From a checkpoint of a small CTC image transcriber: 5.42M parameters, 64-pixel images.
Rows from block 9, named by matrix and row number. Rows with one number belong to one attention dimension. Each number is 128 + 32 x the weight over its row's rms, rounded and kept within 0 to 255. All counts start at 0. Numbers have three digits each. After the name is the row's rms in percent of the matrix's.
# v: attention value (model.blocks.9.attn.v.weight, 192x192), inputs 0-63
# proj: attention output (model.blocks.9.attn.proj.weight, 192x192, transposed), outputs 0-63
v.17 102:175109130166139100095107169124106129128129080165129171155135153187133140182123109141124113129138120104108123144062099197117136187080158168140132093125135076082166109100135097131141139137106109
proj.17 103:147086044101113118073103107156123067109110112166140115137177172114135138110108086101102164141122090118117153121089133120135147156117161125141100133157089106166150088157082106129170175054132134
v.18 100:109126151162139145184122095083115166085117116096139121135099052096172173058125142133131134082144131140181142083072120194096181098152115119154106130112219184175153130148188169109130078137144153
proj.18 094:081168152068110165144062036123175157147073112135130181115113124100136189113120152117148150127139092112169108124126128085136155135110172147200106151134157151130144082111178100142111155157151101
v.19 088:100103114120100140185133120159086083125092084127089169061129085130157108182157139164087177176155123131208141127172170150094156159138104094181160123140187116166136119127146131145110132114119110
proj.19 085:096081082147102094159132107105062107122123135081180158116091149128146143118134130094182092062129112125147159192119117100160146118125119111081110113170121141168169175169087082180157172107149089
v.20 104:102125148136085079149147166142179179140151163109086112090137101090118171143124080127131084147101164152149137095097174125113103092132119113161092121148093131117109126149123192204151116117142186
proj.20 099:167119136138161117123146116098151159140172124144152201125155120132195102127126115106117094143108144151132113064158120127099201170193105076083116120154113108103180127159171164159140116158103102
v.21 107:195132148115193091144076139121143124128103067149159129130102146103167135095114084098200133121100063090134161197120156087100148121090138135117108060144112119221111145164142113102119102143143159
proj.21 109:146105133112119092128090090107100160148182092121142125085131121146122116165152144236147125128096139099085110128130121100123201094097156131045117114109120169173163149166139076093103136076148140
v.22 098:143149106123166122189140137146104116096137156204190089123171166145139139102092159142149099053174117131088127122142083136163148154163178161192154124080120178130139142097143104132158184106138108
proj.22 092:150153122153134148075090158146153140130160111134103070134135057100149121140171095110093178165179167096127134146113120086113085122177165179168144087087147107107187142142136142135145175096187084
v.23 107:163078155124145132096069135154162136130086157107178165195121088120120153168112161107122149093145136140109145148175162081110169105128147146144111114166082091162155077092147143124103112153131158
proj.23 105:112158166099129174140138151141071099174071152202085159169122132068129112144149124111089130111180150199154152142166149084107152099125141109109114145152066155155115132114171105104155139181114108
v.24 104:153111107100121173089120105150102136064108124102140180157096059143130139107125130101145108146191139087098110097133149112073085153044117073109097171109087178129109099113155096096181129176117145
proj.24 098:143081129124083149172136126095175090147114149134113079176129196096150133147087128134113161124108059159170133170066143115115036140113102097089118155124127143126154202088109110164129116152157119
v.25 104:151111112065128138114127153115099132158152168112197103151088091160157181173093142145205140096075112112101114158083110137089159081150136171070150157147071106166083129088128148095159173105125173
proj.25 097:146187159142142099089089136164125124161122171146082136135141105114113077092154160146106156137138160122137128091194126078141120158124100210069124144110088145091100145137202115184147130114141081
v.26 103:164133138136126117091159092129158161117118152150096145099158145154107058115105092079096138146090130172087089165105135097131055108067110111097135119179139121166158178107056113144111126108070111
proj.26 099:171176080166127033199183143113099114154157107134174134139133135151111123149157153121156137158110151150117056158141185107165134101128084152158151121173105110119150117124119136113135148111124121
v.27 091:162154148138091114063131118180102161149171129167134149114166127139151159132103128087129076081102133174128144122156128090099153111168138120077115196136108127171144098084098096110195135141097103
proj.27 093:187145125137077215178129190108174158142124162200098212158104130120131106077094109150112162104116169121129127136118172105094095118143082106093162110116151138079106172063160135119190124064107122
v.28 103:083152138130117132190162159067128146077169075164148122150156144133125141118123125206101116158083122163115066172148204140122080098118210091122097170135143124145120147117186142159157168149164134
proj.28 100:127127131140163133154098085125154139170093072176132188109144159149148145061114097141142133134152147055119086092092166103111097073166147145109099145141113160181135158177147119104191124129183142
v.29 097:161096126089133117213134106109137177092145140086139134180168143140145144079160170090081122146128091098084121067115125159111151128121127148148115096084108138116126159176150052048122146111167116
proj.29 099:125134131063182129083083095116129073087139142123153102165169127062166111135151156141099162128133148129093143153078098157152123150136187121194098108100155097125148105153075164113112148098184161
v.30 095:101134108160222103129167139116119143128102128183110154128137171168152105073113111114128072193090193137160155165139134097165121117113151127114087166101150171144160116090140133123146120227070120
proj.30 096:104163075127237164091117150146161075136094094132121164163172097114118122118086141122142179140109128161069117206070112055116083092211160130159118161116126115111180160106123138109172147166130076
v.31 113:196133097122167180142119103118122106102127172106121106138145140110123163121123071121182163154087108095105101121121115082075115131127127082117118135177146131195091099133114109076117134092122078
proj.31 107:127154152115137134138111087097097150139093173150141109097105153153118203099140174104154143136153119098102120143112163166096115156160078156085115092113071155171153132094162051125111160100121159
v.32 101:089154175095148148061132135131138159134126107145123108143099091157132212099140156127124154103182105127115185192088128062096117095134122135133128089117092123084091113077139163120155168148155122
proj.32 100:118146164110107134150110113168148106048159152090091099137155086105094134100110142126073153105144128089125140150081111150105183117111150117122134070110094112187127165121113117121152107140161138
v.33 107:143119121151084080119135173157109133093072116124100094124124173160081091123123138082115097130179146055083157164182141159242111135106143158115172081187089121059096142129174097150129125148106144
proj.33 099:165062105174105124117176151148092126123164127155155122121138129185154135149144027081118118157149150126096094092172103133159116204116148048136071083178151140184078088160081069134103178135099194
v.34 099:158113159129072139103125142123169117152172154098092151207128122163111087114108110102107048146124134107159123135168106146146131142145109113115111099115079129128097154138110146080152072203176169
proj.34 093:141106090168117136115184188158164103134110145133117102116121150148198160116153150155107169137072123130153134081123100162091090166116141136154132149150108119121043150178113183134152106134171157
v.35 090:092142135173122107159124152144175045129128161178092192108120124107152121133085137084123186177125147106159157129114136079111130097143138086135159133118121136117148122115129162141174154203127128
proj.35 094:143167094174163124173128173138130127125123152153138171086137074108116103140128160114135155095179194138130184110132120126106185112189135164154136161133077128120121108159107133180198119200134091
v.36 103:039128138134131137107108172142134115104092145102089123100108116096089156166165071135133138143145094089139091143160112072134089127087034086114140077152112082194098166118122163149157154136122155
proj.36 101:122081080166103098155116180162092173118177114109135125073128111133165105171140182096100078209106147122181126160109127165130090115130095127081118174120112081106147123178119104161153117165109145
v.37 111:113142114165158187178199101165115101096129154123092139116170136104157111178149038139106070167140122139232143106099148103159141118144108117120135141147150156166125091135136117167105118129158108
proj.37 110:098137075152183149094202107112142185192067126113165191127157179131133165143118156124083096139173073135139078103119124130142159128204123162099070129117078134140183158081123072086119133111156058
v.38 108:096104154110143101161071115131094116192101061107123075186083111163107091106170146090105100206186170088093096162151128146150133067116168138114093114088146147101115140147146144152086056113139154
proj.38 104:113122115120157103125107118137152157155131120100186131167128111161110073138124100139154126126151164116074129167124082160114139118046127149145165174156121090145118165155085105168122151169068121
v.39 113:087152119140148142086153090098151134103179100134121128125146119109099159135177112178131183137127100102140087121143123109178012085110175090168156134079183146120160128160137109145128084150151142
proj.39 104:108056118195178087117147105109170107142117100138126143124154100144077142116122123160176107128127078155190099123166116102093114097136197126128146142153173091157139175116110153137143119140173105
v.40 100:130063109064158134147130075134144172120121122141122082192102099134099159135140096089136102150098122110095106113126122174123135116146186162144100116163142143047152198069173086151107123102144095
proj.40 096:131169160101114080115096078149143121157141140153174130155175157090115151065126098094095162167159108076132120111064180123121102139132122091160084112144190141136138095152007160133080148079118148
v.41 099:156126080144065145135124123109099101102085136212136119058165091147159155070047090205110082144102154159128084140133104084114135167111134122116140232128102186129120118108113085100138148136118159
proj.41 097:187083104103118122130129109120213158155112121126108099189121135110167134087100110179127108124138084170117067141155096088088091134133200171073165155101146168104151146094121072155146152049172148
v.42 096:084108138129121167114121176172143118070130166150066126114136116108160156155110058146094168141189133151134132137102086071070142162064168121136108113079140118143070099126114130106114147095150103
proj.42 093:146115138142120101138135154172116140117112119141089129101103069080139154123129107101144153117145156168195150119097116068117126091101191130068145141118043088108161182207099126134140154141152080
v.43 091:123153135170229162118136145092165138140176162142131153169117135128112163135141070149146172165099085084140104193194158119119157114157138115133090136151063125106117110104087121090144152153116137
proj.43 089:120084175109127112158196141154095135162122148131116169138086130176108146064139125100087127137130166134126148147099119085104079119183134165099122085128128114141150084090147100179167135123107124
v.44 099:115105123102152165086104126122115117119162105134114096146095195073152202098153131091161171136083073115101153115196051125070099101116127122107129055128141117132084110154117166136112098193115157
proj.44 095:108102095138154137147087133130125116118107120167184097111167084185122140175166181157201121162115139139203125197131138154080158147140110132088141106149123128206116158126122218119110050154101101
v.45 095:090083143127140130110197121143129148160203146109118146107106108088118135180117160111072135112115130140116129200122134167128134112174146125106138106123100140160119158121099168167172081137134199
proj.45 090:142113104145105041208136111179073149128139082072113159145133103181124105081072162134124138142196145117194132157178141146128186163134114150104157163148122142116130084125135144179106106181139137
v.46 095:139137126141062112165143126082134126138117114084121132052174161109137097164131147129121133126075145151114113106160108116127122177094115091170095124117104178112142073113152104105167125126166152
proj.46 098:166099118127236121032124115114095110168105102113135088159187128156134115150119098173130133092135114130080111161103095151115102144203144205116148064153063098094146139103167133120109134137152144
v.47 105:098136089086096143139136192045135118129180124160142209102093150103140127158121157147164149108144085129117115177101114117085118129099136139146119097115128109144150119177080215120168116132167118
proj.47 099:089095104137150113128129125113088096118189122158061085071135102115148122153160172145119181111075180135141165142163107144126120111128161179093138156101095170190121082178198128153137147114180082
v.48 099:112107129103177153127134147122189141148183100108110161128167131164104150096113108159122127080150110133149126189121149126164123077181172134139176105128126126090153084091119144145108133117109174
proj.48 102:102159189122126106150144066077135174168143122102164152155121082100097197082150115165107115109166179147111109152164163128000172144151132170063147096168156148185113096108141126088148145135160172
v.49 093:113116135130147139085161125116120122096097118085106124116146086104065083086166098138129108165126051157162077087124133121143124132135100089162118133107094133167156092126142127115133169114123123
proj.49 084:113143117117118123181182138086147144128132160105109126136165147105128171113098147172092090131059121119147118111110154107129137086075122075128113100138113110112094152093082114115083117131125169
v.50 096:118122124145184141088171122128106141160143114124147105098116122124150122123151073101066111162103101126175089156096082123145109113124078077172092120135136121108166160075128162167152142150076149
proj.50 094:175144094105111154142166098121121126134159085141129200148147139121149079115072110117074128200066091091136118157097154080103125108097090066138161134140159074138163105125114121085147099162138123
v.51 099:140150058106133179103187088143134178133094169100173166131093115168136124178135108156133170125074128130104180110145049125109089164145146105145167113170098135125094097141105103134162158143100131
proj.51 101:112135081116138106190100157147080113103095100138087097120138114132091131125112142082110118128202071125129134133094164156149152167161110079111102103081126195141101142068124101097083121134132131
v.52 103:161096161175153125131087075105151114152162068128186130126127126103084106097118061156109118126136116154139154118155143173107101135168124099188116088063106121130182156127126114073086141159129146
proj.52 102:092117090090147142099124149081106152124105107165129155150107141104141139093210095168131089139129107117154161135166191146187147122192148137200111123102124179172110064144119169095148122101160153
v.53 100:104149053053194113133088144133111140105137105192143091111117135122159127115115133114112178073137160184093130148121146095120162165084106181168172122114110115178160075152083150133150111145092103
proj.53 096:083132124088068140168094119157076126128175157138099102165098066138098085170134120120107192176161147159095161086184122123105124126108113170160178147094157172131119101114162059131170168101148099
v.54 103:117100118102130086135191156142130147113132071158151137140175145127096099074114149192124121114092152104125118238207187083122086103144124165131097165139060126073072136159138141137137164182154116
proj.54 094:117074114113149127165143110162152149169160111175124123121111106154142120098123110163120142138099169136161115158128131124073065103146086086110111165135192196136140184167073154076170126146153172
v.55 098:138132139151108074114160083135141100158096116131149141148189140115042125110076109143082073153139137161104135086160172180168142105124180098156122113184089207107135133090174118143084103112110138
proj.55 096:159191166132167105104120145112157139121117099109135116207154154104125150109114043104141119116176107190115126114132118127173075155158131125131100105163139150102125092120082116123153196184111165
v.56 105:154118184161162134118122113149141065146131136106125137182051123147148164067126146107143172103170096152146182088161107085124139111137144114161117118098160113149145161100076078107133180136147087
proj.56 099:112126146133115145111097170156187097095102127126109078092106142097124158173128172152165087105188125155113096194139095054086113053153135142107101169108153192178095131104122114087120134086119151
v.57 102:179120138090082130097123155090127148109151154085113150094140168082125140129091201154137120105115153085058158119153166139109100125131087101126085122166076107128128150075151087103144141135112067
proj.57 100:168156209141084128110110128063155097143093147102124147135167128128142152101118170140109120088073150158146124146102117159130150089109101097117222047149070205071086138129137178131132084089132158
v.58 087:138129122056076105181185124145113149106150132127082128121097104133140099151141177174133144167165148100148172096121092185083196176120136134149141104112073111164140148181117113141134079135130109
proj.58 091:056109191162061099134162176135107105096141177055146051132091116150119115148105120125092136075092139192182122118069087192164125157157134144109177106173150099056172119166154089158096149171110127
v.59 102:147116136151106123098103171153102133141105100168199121119148158147151076180214098134156149102176115205108104130129125141139108152054177108182126075114185074074166134119161117116115093124156092
proj.59 097:146074112149155161121092140115137096150122135187170156065123136117088098108169085158176127079147107112064200129122185183160137130081148137131162123169087129177138119157121146171154180113163145
v.60 095:073101156110186120112121143111102067065074119145161079128145089154153142086159133167114102170079116129120126154151181072121108086093148125140085156106091099130113136130150157209106171115116124
proj.60 089:182115117101112090104188149187155138187171144140098132140122125108126091140117159147152101133077117105157086116134116047104146046068084134191150137118094165118132197097136094119157135156133154
v.61 101:175101120087140183143133118077133155110117124115138131154113161147176144112130107090147187136160140093137124096084149155066143124153114090133163061112176082106141127134128120057204174100114090
proj.61 106:098156119145167153129099117123161075089115150088163137087116146158058156109185140116156123101158141119116098095137168103161151096133062173177077136129099143141089111141137130224156121107177078
v.62 108:166102124110151120152106132115129077159197232108149125161165139084127103184105103121100144111064081130136152152147162101122117125175106132138133089150119088111144125185111101111103122079073196
proj.62 103:130147149120137126085209160119070099189144154146073129159068159152098104120159112175100097122141161095139131107152140154092088105125092158124115061095167066132137071116179175067126083095085119
v.63 092:110098161146095158160112144220107096101114124158096097125141082113130124140081166066151166070127135076163058119081102167128195123136176130098157146119120087119149084187095159096132101109192172
proj.63 089:106106147142135154149129148163119166133168174150113129083095095144111107108125105123120129089192182128200138074155101097135111173102132160200132203105157075129128145169168172160164124150111132
v.64 094:157128144118134147133129117167106129154117109160171179102120072128200134110182149138151155131120122084126110078131109155154101108121110122141153109109128109120186137104149154184062138077081140
proj.64 094:081187186128136116064144063129123192125136137147154116148136098151152162111153155200087121119089066162170081153150079159136178105136159100069187119151136087160126178149045123127156121118135127
v.65 101:071157117122147108084076122122109109103151131126160080090136127095107145159130142160107123119165139130167086141091085151171149099102152160122092113123084118146029124142074126170136201177153136
proj.65 104:164181143107108101146178103143148113165153151130095090121100181112122195127110149119132147146051180074141149148199182088119116114082175114180168109152141132075141133145044168084109104134144164
v.66 096:122170140122102086109125113132146136204159123121166177127121117139173187127135157151122104158160098118177102117126126142058110097088121076120136139070107139162101157106092152173136118089107143
proj.66 103:204096124142147149171116141141104134146096138107150081167167163138150167121145153100139138125148122180124161145116150132158093118152088180080163129174134116190090094175154161157172128150135110
v.67 096:155135089097161123157152121155138162126154111136125105203153165176072118062110127116188158123126122151110100143099119131139130095182116152136113127111191162166113172108148138134101141095132144
proj.67 095:101094127127159081099181134123097082111094098150092069148136153119077140074142080131105137121134096091141137127101104130101102127179107101100077125111136134080170136124127104161120159112143062
v.68 116:144124107127141137133163167134026089098119118116076165146128123145083090156152158142146145144100117151165094073174167160136068166155105214040102110127111147186121117132116140165150127160125090
proj.68 114:104188200131091131061153102143125091146127189175116120169117063141120178104067137121153134079138129091167158150131154125120128190102132107123122142134136187146105120091078159122138119156108080
v.69 102:111107143145154121072137060175103151147122120129125164141134100176159080123135124119095149103177122188121139209182114107180137160109179110134136145149112121117106127094078170115185116123135176
proj.69 106:133132114158119101140122095178090116099217160159163182081129146137150151153128180127080064130052123107144130129139122140084095116167100079143129113178181182108139082135183127155101149139077100
v.70 097:120109131175146093098134104064204138096145079183126118199149188086130122148149132164099113149062050129161109189166129149095093118101150177071131132176134168117097174156180121153129120134156129
proj.70 099:130119076168129136144098185133075080150146119126106094121064158118155137105149207160167163146155148089180179099152119072136138170137103103131146097168190164106106047130135142082117134153163166
v.71 093:103109084138148115130145142018186108100087156168111149085096097140135127164076145092078117083124183174102130110125076108199142081087080154123145128177196126233090121193092100130155145163186107
proj.71 094:170127121059112115163140133104084050160112156127160139063121108111175109069157112148099109123129119038094140105108112127077159102125153165143119181130072175112184106107114133125067119111169123
v.72 092:128135165151132158089132111171097152115121169118109121146149170074128104079121169141114131128130156113149090084066111120076095114183151101090129154135076142110182098146131146070104122158116178
proj.72 097:105120110156121169137097155117150176191116092129163129121126153180103137177090145098130138134102183141153158160134166130119142159174058083134169070100171086140120152119096119146138165170117124
v.73 101:097156119156104151153128070138154188117155143121166143129148085153135135159153149128128094152063183111111174159097111094177161131084156116091098063119103137084091117113099138099104158141158144
proj.73 100:157158133120145081157123196160119087163135121142127138086107093100129123088150158091144068114157123104133037161184102164140026158182115151158173128094134128131161128206108140125079145174133087
v.74 109:122149161141101137097163125124191176164107163086139095100149107141119156174149158160086095159096147098105161122160077171158134112095173162132171072084156107116132136099185153100164138150165091
proj.74 108:196114106105136163207112163111101091154128138056119173143121160149181112113173164130149124167154126162117078165114155148113112071142023092126125132160103061146127104153117085162161150111133123
v.75 100:155068155089158149064135159180073135134140128095129138105189131141087103037113128122171096139141145108107169105182071127132130089065161139147182080072156147076168128110167162082117157164127124
proj.75 097:095154159097116153142199104139109142167117146125124132077178047170158172128143171135147092186142194132095106155122102148109129133157083146130035079158159131184132176105098100198122115087115065
v.76 101:176088165156114121111086101136147165109171157076119167135122076140164184137179156126182133061064107165143121150128084131113103108115130146153141148222141120137099122139155141147104151129120200
proj.76 113:201141081101142115152137151098120154150123121108151170114078129082108161097137188176087093155182088130206174147091072128131112132165087154054146124115122083103160095151097135126114122112126097
v.77 108:069156120115118095114175126121121135128109133140127101164183147131134205162157110152127112164102111110155134111115147112129166163098181101056078118095062147100121096142132156116145103079120165
proj.77 108:187136129191116089117131185134142097126193087096108168205060110132118119137127065067170071188149126158098080109125151067130132160116114128148165129099184197082104120122166125093094153163121085
v.78 095:194102124115131176198134173146157117120078189099132092169134145094170067146084073173171091103147098109130175094194120128116136147133126118184114165100143106124158127171102137134136091099100145
proj.78 093:176182112132108149144088106120155131091161098118103110165102106193123070116140097143119147152191161155102135165078108121118139104157145105187101139182126121137176137184180093147197084073105118
v.79 095:144186084091113146127150095175038143163121125107160103093115091195076176148125110113138154120131132154079192149069136098155152102119117127153131118119072134137123146106101154099166166172099167
proj.79 095:126102166075207108147095196123150080160157129143116106129158134053123083116122130123175112106166105118102108137091155143155081134075139126117150101120141124168114176156137156146067145094104131
v.80 104:115108126135063113129153095179177125152122142111125212146079144159161210203145136175138154104163125089119152186097105152080125123149183063108123154112098163141092138113121106145113142091115242
proj.80 103:204098101203162118135051180151132134114089157136142085118110125096148104131136093121149105091113094095127197075101160153157085098196102142144173148118140136161110107117157158165119144136062124
v.81 098:093076170142113122113104097118123099089116201114135098148135099135083099105138190126110120125196139126067155160176101151150152164136204175129125147130100100121085156134134180095164124131091088
proj.81 099:108162082146162154129135111143168164168134142114118106129162116090133117108136146089140154169109171158076152156102165159140145085098163111110096070090113082060197153136052102105103134067130158
v.82 085:057150118114106150133133084110153137131132107111132129149166140094110190186094099095092138103139097120183098154093172111094167130141111108199136137141117056131103183103117095125128134188123092
proj.82 090:157088131141139159095104136130209165117199173102111147121106137097091105201110132150116175117085129120152095123114184112146080142126183183156102136102137065124135136096162196154152135133118170
v.83 093:103139150114103104111101081105106126108118202091090124130104083109176121142177109129150103150123140121107203105134170155121159112168171137154078146105145095139106140207112124134125122110114152
proj.83 098:136168151125153111118149167142159065122132129093172111123144117114124138141160082080114109072147092132156138121143032111151103083136143165065176116126138100077193162148143104136111165064027082
v.84 104:136173142170087114138173089097133100135102060128158122130101123201119138137137140118146117120180098170135141136132156083114134148152166152138125214137127165149113128113175169095146116090193141
proj.84 108:100136139105112140160127152124104070137209125112181137129131099128147099174104068143070127102094109124121150094096134080115132129067109081091118129159119155089146153111099106114162088101089162
v.85 104:152154099124190093158143140130141118119175125117136139078132125114132176079118096098139170156154121153110104134122152122133144097094111178092164068128131153140139162148193076142110106103130130
proj.85 110:185081098090141105169111106129114105139140171047121088150122149125122128121099121152113133173123100056129152125114143084107155112149073173099071168077089121133140046094122088128150211169173161
v.86 095:146113105085130169135133140149118170106087104152138164136127203132105088131072104106114155124155125180165127163091109111098141102149120098069192180093075146123142061162146086136112119090097161
proj.86 088:070133154165128100130116125145126121146104132121100030141144153130147156153177126111105147128061150126206101145122139159135166159081143126190163148103181173174122137136097122115120044092161139
v.87 098:156167152164106072132120072095146150137166175150124152133121091087095158141140097167127173129127121060123085103169071209130171083148091104133087111079130160148101119135101144105160133121121087
proj.87 105:125110106138141116165145102130133164130076130173126096157135135128100187121097147100128123102090127165176127135178148136168101092120166148133125079086123106129098153192074115117106131072087157
v.88 099:093170186101082117089063081150196111102139145135118129092171088098138183120162133115125135099108175157096141114142123115152146084174125138150138092131094099130141109130113170148077070143180095
proj.88 103:126146127093179134144113194072101122186155129120162127109122209129148093112108165095097070106121108123135147125106164120103164100128102173109165160065101099163148179149133056150097172097148096
v.89 093:089139105092168146102148106178145125129128101167115073125136167121165160147124187119184104125139132154123138116183096143107097106119124152126127127157028177056159161110140168077182088145063122
proj.89 100:062146177156165116082129165155141168149126131144083146098075127107133130115121135121131120125198139152171071203128114052146167094113078103164146055080178096119124116145142113095072111180154137
v.90 109:126145081132130172140113133126147136192141161135182106154183129121150045032078174110111061138099141105125167140170138133127161145120085098159147175183163152156141181117178172138163160150110092
proj.90 112:113117149083072129163128194132120153108122082144120065118147076136123123172101155152113196134180166076149113105136056076111144128128069092113086123133174120165189141100069136158116105138157112
v.91 097:164136115099118040169153110138166125111096120120085130163152045134120159066112120074151095081071090075148127166170148109180137128054132129186162157137168133153144095179119142074137074110125102
proj.91 099:152158190134103136114171158161129135140104111107165116158128111170077119103151060132099145149206139112145101154118137124122125148108127147124128171181110108048150098103175152159113070061102113
v.92 104:080117122164109157062156108171195174140147135162038087154137140122160133123079066116128178178096139140165094151153199211126076150162057140138137110105147171105176124178089188101175101162156076
proj.92 106:133084035075180119156107178167082169117128150151137152137103112145087118102088133098072083179143099116136071129130107086099110115142115157181105132096107142174089128126166157109155196132108137
v.93 096:189146158130143149119101144179069103138136110114142127098104137218073189103173100092133106145142179191121152154181096157146139149080109121168127130090092128098131105096098093102157150092142146
proj.93 099:140159102166127110110163132147122104133136136086134163082162127136116057123122097146186116175105080056175153105124149175075139142125162079131102136126139158201158085151147150122112167119110132
v.94 110:155163166043176070083122151151102154174155147107109092118115085125151128103138076074094095144152122142085153124087134103146118206105183196149122094133111116144104142176199151059146070139078153
proj.94 108:181126095138145159124111097143115156123159149133153165112148105115123117046157141128196111136170113119128078077137108137101147096103064151067113166154153120122145102100167064116137185114093107
v.95 107:187125123124171100124082162187140172113180091111145137186145137118129078083144157144163135150139127117087145108149109102133047141202089137119153147169156163146137140157081118146151126105145072
proj.95 117:072088075124097092112149081119119127129125093118061100114200205124123110138159164194116062146133093190176149101092058148166115100089144106096108079142103118104117101149108137149141141081147089
v.96 089:130140174150145133076075163127084150156159114162164131083164104162092120103134075113132129114111101089104081123112113116112150135116139152169101092107069091100159172098127126178092119122114123
proj.96 090:144239160117114162125174155143101163148162153105079096107121138163048069112064174123114120077163142127123085130111146132139113182136104124059134058125143130115130125167110140140077116117167105
v.97 090:149110173112123107150140150112099151135109145194104142091150045127132092194144082130088157149144137111133172157171161150107111140119095101180163034162151105135117113107119106165117152160176105
proj.97 093:203125127124082097175077112163096092091127155134141201107134153137154124150117142111115157152096125067100107152135105116136121179150176129165045224124126160131149112105177042084152133121166140
v.98 092:172175120178142051157097120197114140136039113168108173083155091134190145151111188121188125086117125131170119082118130098188105099112109166126108171069116098126120066157096179090082130188161106
proj.98 089:120084113085125121135127128119161151181132146140152143135107104149152147115148137149096119170188134160132172177157133179120162126052144197130181103103084207079114132071126184098128105083096127
v.99 095:105132153139113113186111125179163134112150190087165131125169091150054140141155097152128153124151092138088126138117124112138145172084116185092118088088118108091120129091149123034153136133119100
proj.99 097:142119081184082152153173144077160105154086141114164163122108140139147133119065137092121164189105135134066151095138173156109102119099095116163104135104160113091171139089134143116136111159100133
v.100 098:167120172112109112129104146110090157129158096113136177117088180088124110194156109134072118169106110105131165156132181112130139110152080147155131078083151150129104131186188086191127174137145144
proj.100 105:116124113079107119135069123121119067140103162073091143097141095107122120169141128140167128051081098084148179088182080092171107106078188130095147191116130163196138105140161075070081135103120115
v.101 101:133143132114145162153166151195054121127114087169125118100169164115105057119090135194144135129156148102121136104106136124084136187129084186134107124133136159170110131150122150152086168110132177
proj.101 105:118126209088082073145088113152130124141185107185133087134168105190129136112104089134154105113110153083137114172172169195162126068176127144151167143145131134167091127118089125139159142104131114
v.102 097:136095121142160143182154160151141128112070168122093122119108179136104099189159067154156175165137113115102166143134104130132124168131161177118077093112120129130088084124169130159143143141118123
proj.102 098:164175162080117087117116133110112145200055112144083129153121096155155150118160147107178110157126083135113118105094131137134109110101145175166135132176103148221129130161107136130141102087073105
v.103 106:135153151136145140108075145168144129097105180178109130061103103109114151077162126129152117139200078180146103142104167081160139155161114159116100118132064081100109138135066083103127158142117137
proj.103 108:123162094184106118152104160130163161144212150101216139128144185079100098165100139143097112120126194109114169139132139126136123126091135132170129122094116131112148128109162120111129176195141123
v.104 101:100135095118130178104094125111088189080085167084126077126175106077090168120096110089093122112154156164135125088113113165126182124147076094142152071102118141092154110085190137131139141146120145
proj.104 110:087107086084152143102171089154217132134122130097115141149165168099140126103112135128130202139075107145113168169064217075168154117099104105132149144091106109120131195144072075132124088143173167
v.105 098:083125102120088115119105151095119087106152105147059148164077139111178111139169110151162188119132169121143098160119176135115088140136143113096169081107104135159122095126087126113154177170080137
proj.105 097:118088188132167111105119134136133138149138129211127114122076125147157115116135128066090113087144150093120178109137104145124132145126189120160130183162136143135088172149235167125066106131163139
v.106 105:127096160168138099112137157186080139130046149223127116104123058084126126060143084109151146150130114141149105131082138070114143103120138077184157099114093116158063083109128123055094145146118176
proj.106 110:163136096150177136200113203110132201125153119135123098150119114113118113123091137118119160093128167157107161144195097140110115126074135151087165122131138167045113106147109074110123114102126126
v.107 101:121121111121102155141094103143151131165159143129150139118181139173081105073109105098170174133133145160106160116152120153150140179197151089121107127102154155134050144134138196183082148099157149
proj.107 095:112195157073119129150125130112094093103144063136030107134138137108085152105139068168111137088077146136126076124099114130102132098144084137126125120065140168149145154149128117168093117089137039
v.108 099:122157110105152155125112145122163053154123133187115119120172127154158125082127158155119118120103198149128086099100125156153161142136153154139099063164073154162122164132171098094097103087094113
proj.108 104:112138129156117102105188167122132142099146134147144124091089134141122143134059077085159131129183151088139169125108173095095139053148149131116108156057163117158169124093121112134094166160224091
v.109 102:105147121179128143075109121150109222075146171151131094088118157183159116147138110152096133155134065088064109159130081127087126099120147153066117138130147117117113179149107078134123142143113166
proj.109 100:138133102103099161167073069171128101157185104180139123064137107074147117145110161129090085131085135163143114142158096100132106088141107139144132126045115131111137105149070106136087131166109145
v.110 088:087133128116152108135158092079171117160143078132133111123076136019144211183135088095118129110176129104188092109101125083101154078079087060150099140106100157104123112109104070118139122155146184
proj.110 092:160082162129131074137144141112182144124119176106134102109130154141096132132154127101185110135083135127181083092135174095138119164084156162175166136097113107113065119127136175076146122080104169
v.111 102:101113138136151131104120154130194091097105144114148120120123208171178100135120142151078131177143120181152045088122172111073160107127153116140078159113143201148117148189070210163126101071181138
proj.111 108:115200128122106153076115172180079076147142150137150080145103144156135174131107123114132122185117142134144157141082155070139118065098089147125157107143123176129105124131104111170186153110103158
v.112 094:142082117132106146137110147164112133147148085051118169199114108141089070126137119189108118124150132101121137155140115157083130094198146141113119125126100119157094133068141145147178187105167120
proj.112 101:090182127148104105089105124171094098098092079166056167088185188095115147123127145157178142078149121156162131106090181110146087150178164120159141116175140110191138151199049157170106161171125099
v.113 097:083135085138079128137152175159179092127067132053173137060069167133127129134096110148082063111076081113139114103124163102153111119099192102136095135055135100091135088140151081103104154113139096
proj.113 099:060130127105106150161172084144175099092101121149104117154104169104134110165164120121089152131112165193122177146160140148055171125094150121119169142128077145114143185095130118083141082192167127
v.114 096:141147167134121087152132169117134144129159143133132185137053090167102132172085064129121119115090093195069128167160104122122159203121140127138146079022135170183131077110138125107101149126140156
proj.114 104:217107138068090143184081168136128129186108071098111147178115094103111086075137167084049109054131114099135150076089145174104128177139133119141107176110138186176118146155080147141163102165122122